python train.py --encoder_kernel_size=3 --text_encoder_layers=6 --text_encoder_layer_scale_init=0.1 --residual_init="none" --max_precond_dim=1024 --lr_schedule="linear" --adamw_weight_decay_other_params=0.05
Rows from block 19 of the image encoder of a small contrastive image-text model, named by matrix and row number. Each number is 128 + 24 x the weight over its row's rms, rounded and kept within 0 to 255. All counts start at 0. Numbers have three digits each.
Before each channel's rows are labels from the 100 images, of 14976, where the channel reaches its highest value: "responds to" is what is common among them. Only what is clearly more common there than usual is listed. The data: flat shapes of many kinds, plain or patterned, on busy backdrops. In brackets: how many of the 100.
# conv1: bottleneck pointwise conv (encoder.blocks.20.conv1.weight, 64x256x1x1), inputs 128-255

responds to: bar (60)
conv1.60:173140101148188127154104125154143207097101079103128138179138136137111099105114117124075127122154105117105101166136147119118113110138169121142140120116100145122104100119093184114195140198154081103117103117100152126139145111122176165076106093135096093097103122100147100073143153115148127168125131135128101137118181111117134136116111117096082131132170108126127136096119125129133151142118

responds to: flower (71); largest shape: flower (46)
conv1.13:132135133085138102128120100115134137114130110119092128120121106160115123176178139124141167108145150095118112107162140098117127103181114110126111108096128139098107099096106134096193096125158168088145082147076163136141105119140108094105077142125117142076126107141140130078131152151104112146114124177115173145074157135141120135125151144149120128133143122154158092137129132081140121121098

responds to: ellipse (56); orange shape (49); semicircle (41)
conv1.48:124140135182114106110064153094157128138172164094151112146125095125133147117109147149150157113157149150154102139161082131108137077131083132125127138144130114131092116148084173137118134130137148171181172115089111128166179134123195161117100122134154129132132135103131144101119160172156105088114141135107144101099109124132102098135138128095134122135106151102088145131147126108161091122132

responds to: blue shape (60)
conv1.20:156167145111088166135155135127138111157124100105140152140138098096148175138122159155161099121138144141119153133149139110144101110115113188156107117090116133142099166106078138131092085132129160093095094101098140113156048121083059113191153168130153133103106174147168116106138108159140151149136131116131163113132130129131100117160126153183112123133121123142121127160132142153111097120139

responds to: crescent (65); count: four (42)
conv1.2:112115102157093163167112177131147132095115160123145109170153158107144154144068140145105143131131146153098173173081176137162131129124141133180132136145134156155131153094117125119154105090116140121125094123163106074099120114096119136163138123097180122168099124105137112104174114086136152144140107116094132116151125137131096149171110154144111094107095129092141135134118164152098111148112

responds to: black shape (76); its colour: black (35)
conv1.0:113142155133124108119127128134163095101120131138146118114162114164114169102123132114074110125104110146122120108124098147109146144127122159131128145102100125119117147118108108108097189118134122114102105131135096134156097134106121149186144135113115114113127128133140124115137171121115142120118087119111164142095167121132126100103108137188110114112117092119139099184125153156111149121122

responds to: orange shape (52); count: five (42); circle (34)
conv1.14:139100105163103163183125138117104119087092123152137123114088098185107117137129131098120075104134150075128105142115130119095126100104122066098107113134119104085148094092143122135110125107125154170180183141084090153105196143178173094133136138120096149120122125121118127145141139128120115149114090150118108122097124121140136100121153087103131113105119145149124100099106114093142137119113

responds to: triangle (67); largest shape: triangle (27)
conv1.43:148091127115117143135159092105095107128118117126127155108187113126109126102097141167109118061125155086113113112103084125128087108145114144127166125110126154131068135085134095083126123120125202164127156128155183142080103132206171069131096146122150125143107131143084128139088158124110112136091145141106135100143110149104139108123144115134143134143133113148143149123108128125137150083106

responds to: crescent (73); red shape (45)
conv1.35:136147143159143113143103163110126154093122141136175130149124151108124148129095147209121106126150148159133101149100155104108161119175141152129173131134158133151121128118091111146110114106143104127109116109152075133078124106066117141149117094142145120131104121120184126108214133076114131150141131105107117127135150122126113156138092119107104107123120131115128124115097128121130133132129

responds to: star (36); flower (31)
conv1.22:122055130101135140114151147105138163127099091124100100174149069153133125153039120132127086126129115133118119117098139120062133129126109180126102168120099090090081106155065150113142097118137105115117129143113143129125100131155161117110060131121168104126137164150152140107192168153153110105095136124131150143103152103085112114132127125139139124140164159139144126147124097117125142116129

responds to: orange shape (49); count: five (39)
conv1.50:121114091115161101113118167147126123106128094131115123072151126173115089104151111115131161155084140080122110084146107140135146127164106084165140124133105191128116100142147144082119136111138176151110142127142196174109165123196132097083089115116118140169125097144103113132126104104148113138103131129118117082107149087121140161134136134124115128121126159127138097084121109129148138159121

responds to: red shape (66); count: five (61); blue shape (48); gear (39)
conv1.27:160086156177123131125085150130161127146100117102105087175114133117133171150052152158167112139148138098096127164101128113134122116146140096156133163098152126128083162122108164128134160185117113126147137122131128105178117132148144110131096134142134136145154109149120121117114169139128143161148121114142156138168154156140158115108124163115152155144134187171122155139161113185150195133145

responds to: count: five (38); semicircle (34); drop (33)
conv1.29:120121127190138148081144157116109203105107155136132101171111120144143141111091159150128135127129127100127136145139166143151206168146126142113120158152179148086130105113098133142203144149116120131179112151089130144062128096109138136173178122129124131154137122124148106118170159117134150129151158113107100132137135123137110124111110119108118146128134161118159116113116139155131146174117

responds to: count: five (57); blue shape (49)
conv1.46:142147114070121157126110141143167177122130079125114112110138124142142110140102116129151086100108163129144099126152095153099161115185121135154154104140090083079124122060151142111142127138157159152120120144134194204110145130182140116122083125166169174147142147136110132147170120135158113128101111131148161150113097092124138134156150158097140132162154123150132104111167140138158128138134

responds to: circle (56); orange shape (49); count: five (39)
conv1.19:140125111095106079160093125101141130135136130115118084099112148127098121144128117129115138096118113113127095106088097110129130065135105087140147107110134108106157085156169083106125165083114094165159212174188088150098168123206189099144097110160127132133151122115100146126105117158134138104111138175161156143117130142120149139135136110111132147134140140159145152156121154130156146143110

responds to: ellipse (42); bar (39); semicircle (38)
conv1.59:170181130171152122162123116194076168137130080125168146114116102142144095131152122110099097084132134123160131110112096137109105131131122121097082112134113125163120113141107144106129070169093117145169122112092134194153155117127122151172158139120113157115139158138136126133108152186132097105105149132143105091137137125094153091128148150080163133165177179158136150121143110126197140163124

responds to: orange shape (59); red shape (54); its colour: orange (30)
conv1.33:108104123139156088104119120086144115090182099153117112119126093158130116151092135154092086106142124103095149128108160108097147141141120092142118139123148085097155129141112092139138142115148143131152137110107143139127088138154130125158080171121157135117130147158175141127194100164110100097144119141176198140100127159096141134124127133193159123137130139160145104148125130130156142138146

responds to: count: five (48)
conv1.12:148162142110151145103153148120108151133131090133133130161132131100131141156136151149113139116162149134070178161156147118148117115144179147141147108116152163192142144097122134161147128152153120069102078131101163105160067084106113140117170165136149109095130136107151113113164117073136161150145157084115147114151166129116113151117123148165151130124114119128140149137117122124065141131141

responds to: ring (96); largest shape: ring (48); count: five (40)
conv1.51:133200126064100169157132147131107153111131171115153128187085155132146164120117139130108131110147165115159135179126110131154166140114119113150152126093122097086167160154132144168147167166078061138167172163198094111140144131110160132163159120175166152153175161129150108152135138152116150122171109124141145136101104147140137133121145136130120125125136122108103124108144125130121123162123

responds to: circle (56); blue shape (48); count: five (44); hexagon (34)
conv1.61:147108110187120110166117101128123137120114183104100155157099167145116144126126161118096186112136142081110112141113088124138140092121116097115151114136106114119140101138125142134157111103098113184165191203162086124113220136170180072105094104122099123167131143142126132130154166127149119129131136146125122134109142113124139132129124113100120157133139159152141141095112106144148140150132

responds to: circle (35); hexagon (34)
conv1.40:091106118150142095128139144142128075114134127138147099141111095126141157145099166136149129125124107120151150133075107141183112156125144119141107100109124152141082158139105163116127139187117148092109105110112164129188097111128134155084087131120112162122110132126106102106111140165145131129125140105094118137136128156146117107090105121138102122097117108115132140161138121129115145122108

responds to: count: five (52)
conv1.34:112112122130128108137133128147165129112115144114169121142097123131155120087083151142174124150123117143138150126114131115181102127118128122190125134120155134104105128112122190160120161117113172167160116123082101116161167131127183122129123166115087116100100147130142128098133162139111121108135129136105159117105183131124111123113111124116117119129136127061105156154098129108107100108139

responds to: bar (63); orange shape (59); ellipse (40)
conv1.7:114100086080130160099141124165117086142100152128118110104094114117126125109120129123107114141128159152121093112124164107091113099141132123131077136144049121115083113135110115116099137153100167179109153109121110177111143137136075111079064131146105153134141122139132130119167149159122130127123104141157127130144118155115153119133139123114126149119116118127147148123138140100147121162119

responds to: ring (100); largest shape: ring (52); count: five (38)
conv1.16:154141106145133180153130098118087193127106176122114097148117204079149152097169148117106167102134120146133105135170116106143132127120100144127171119138109095123139123090153112142124117177063118159104129132146090159134151132098093126097119086140105123145128108122121113135119123119122144135173148134112088142149114129177118116122141090122097109117106125123131132143127129115146107096117

responds to: circle (51); hexagon (31)
conv1.17:138139108153138107166102094093093176121108112119103113139150155140138120126111152153085143106143137091124110104120147146108178125168136127127129142148156094105126074110138151132166107125108149189159163166159089160072205142177153105116129092132151148152138145155091143147162120090125092145111106167093095097140138132092151116136142128100118135153165145181145125139124134129140161130129

responds to: orange shape (63); count: five (48)
conv1.9:102139172085159052133138104122142092135135136125139136080133147138142110133146146145126136105100144131132153126099105135136139156118092110148155122118135097126156151173172106110067167156104066120153174119122149131123144127176168108161171147156153140118132171149134133144130136154146125150121150125138124130160107142132139118140142134141152143121118123165143141128126136141154164144141

responds to: flower (40); frame (35)
conv1.58:119104137142145112133099129132090147120091154097161085142091141118129156126114136125136121116141118139123126110126094129113160140138114095094124126154144114151111116123081098094130125146165121114091109122152089114120135114079121116121060118121131088116107113110142121091135100130122138130091120132116123093102087123101113132113125154128109099088107086073135102138094177120121126122102

responds to: flower (66); blue shape (51); largest shape: flower (47)
conv1.62:126093129157134079140108160097107111099102101182092144115177105070138095152113106106155099161116139114087164136115163125119159138155150116130098128080193168157091132123136108105197096158098105133148133178153198086115084138177128093110101116126145118132095074139118127126193145093152123164106122127105129112148187153101135186113134135116122119133109120170144121131102101136100124133138

responds to: orange shape (57); count: five (49); circle (43)
conv1.52:117160134105155081124110123144143094139127160153142106115148115147115099069157113088139137130110089143154137127112145141145147154128106119140121144078142123105111146185105180144107178139117152128148155119145133143193103167111137174123130128160143150121137118117136156081156164177139128123137157138120153134128102133119117129118144148134142143138140134102155150173158128160146116146126

responds to: blue shape (49); frame (40)
conv1.31:145115142168113155124112167108125083108086159119166144162142136111155145147084140141184127150143099136114167191152139137147116109121163154157130169163138124105120131144128128159160127128181124117156132146145162073129102110130137169120118151123108117114086133099146115095146141102165131146161151072144135137163119142118111119114102169128131139120121138077104160113143142150111091123149

responds to: triangle (64); green shape (46); largest shape: triangle (37)
conv1.54:123082115138122116175132136140115152103104084110139117128102095142091136165062126122155136141116116112121177142114165119125129131131153110123069119108133165145076157125124144098167109120157180148117188153107136160130108123173124145156112151120137143115161113132120120137130161151149143133142141104113152118113126169118141122127124154117133133135154115091156137121129134151124139121146

responds to: red shape (70); count: five (59); drop (33)
conv1.38:116187150060097138131150119085115114139138127149154158123119144119102091126104113110134154171086119092157139101126123132165108154126121165077107124156083134102135100218107142078103128149141143116115126140134215136113151161216185092150101170133133130119139151110117144119119120160161108113082180125107125139108114141114120078113141124138136119129152139134120149109139129128122118135139

responds to: ellipse (74)
conv1.8:135100090127130136155129118145089184132121120121147070125117102106192121089112128113149112103122117149177128121140108125114116110160102130094131104100155084105101126175122158111134074128132105157134197112087155156105163136173163130108131101140141140130150127130121134127081170172101124129106089131149096109142153123164153135140125105098131109124110134187091122097121130134146125139115

responds to: count: five (62); red shape (59); gear (56); orange shape (47)
conv1.49:117124158132146086136121109116172084134109131140097123105114111138169132104157150129126149137151137101134143140121143102177150165126112099128160143068133150130142123150126121138121169145120069120164122165123125105131136141116167109089122130147147163075157197143141113094157109132117147133114128141144199170136140177143133134111133113153173141119135148123136119159158128112105129135136

responds to: blue shape (78); frame (31)
conv1.53:130125169125138152136130095160113128126120137127105165137125136130144121079128137160168142140135126114124127136152135090118172197153148158131110136122131159130151139099088127133142136155110168085083084126114159122133091119065085076216179108125154086114118097123158118117193101109103135150130157097123152136122136148134101137139109122169112088090121145119144108121120132135118121154129

responds to: teal shape (67); count: five (51); red shape (46); frame (31)
conv1.45:189127095132119129101173138131134136133138080136130174122193121136126129118092132118127099140133131112097155141167129130118117103091163076144121133121128135127104109061084181123164157130107177099114070089121133109117105106104091161191162146115183100128116109141164148116131101141141122135110113141090167119089115102099106154150134142165110115133110151134145141163080156171110100165113

responds to: yellow shape (79); flower (42); its colour: yellow (25)
conv1.23:079121114160137124121143104159122132091139112147141189139089125138171192137106126159192093177157093137102117125103105134105137111129169112096122127153137116114114127125108169166149171128161120113136115087129097127134138106095157153102119095119112121130117118123121128103145111124082151139131116131114133076156147140126132138116114118158127105072123160100123165140126142128127138118123

responds to: orange shape (55); count: five (39); circle (35); ring (32)
conv1.15:109116120076122134136089146117133113118148149108104106171118122103137108086125096108146107172125146151126113133092154165113113083099108145127136117078111130100136100165137159121127111101156131113104142137142164115161096152164156164121090140108140124129103112118109129126107106138130124155102114132153132160136140119139127198114138110097112090132128100086122145117125128109103153104118

responds to: gear (60); ring (43); count: five (42)
conv1.55:107161109132087087153091117090126167135093126113100092148128175099139155177142136140129134101144138142117132114123136111112129101114105075132156107086115138114144129084158074106159076108098115106085110208166143126089124098136120112084100136121116081118110103115140117142166130079113131138140135114132131141084172128097146150122122110132102105122140085115115116128095112111095129102114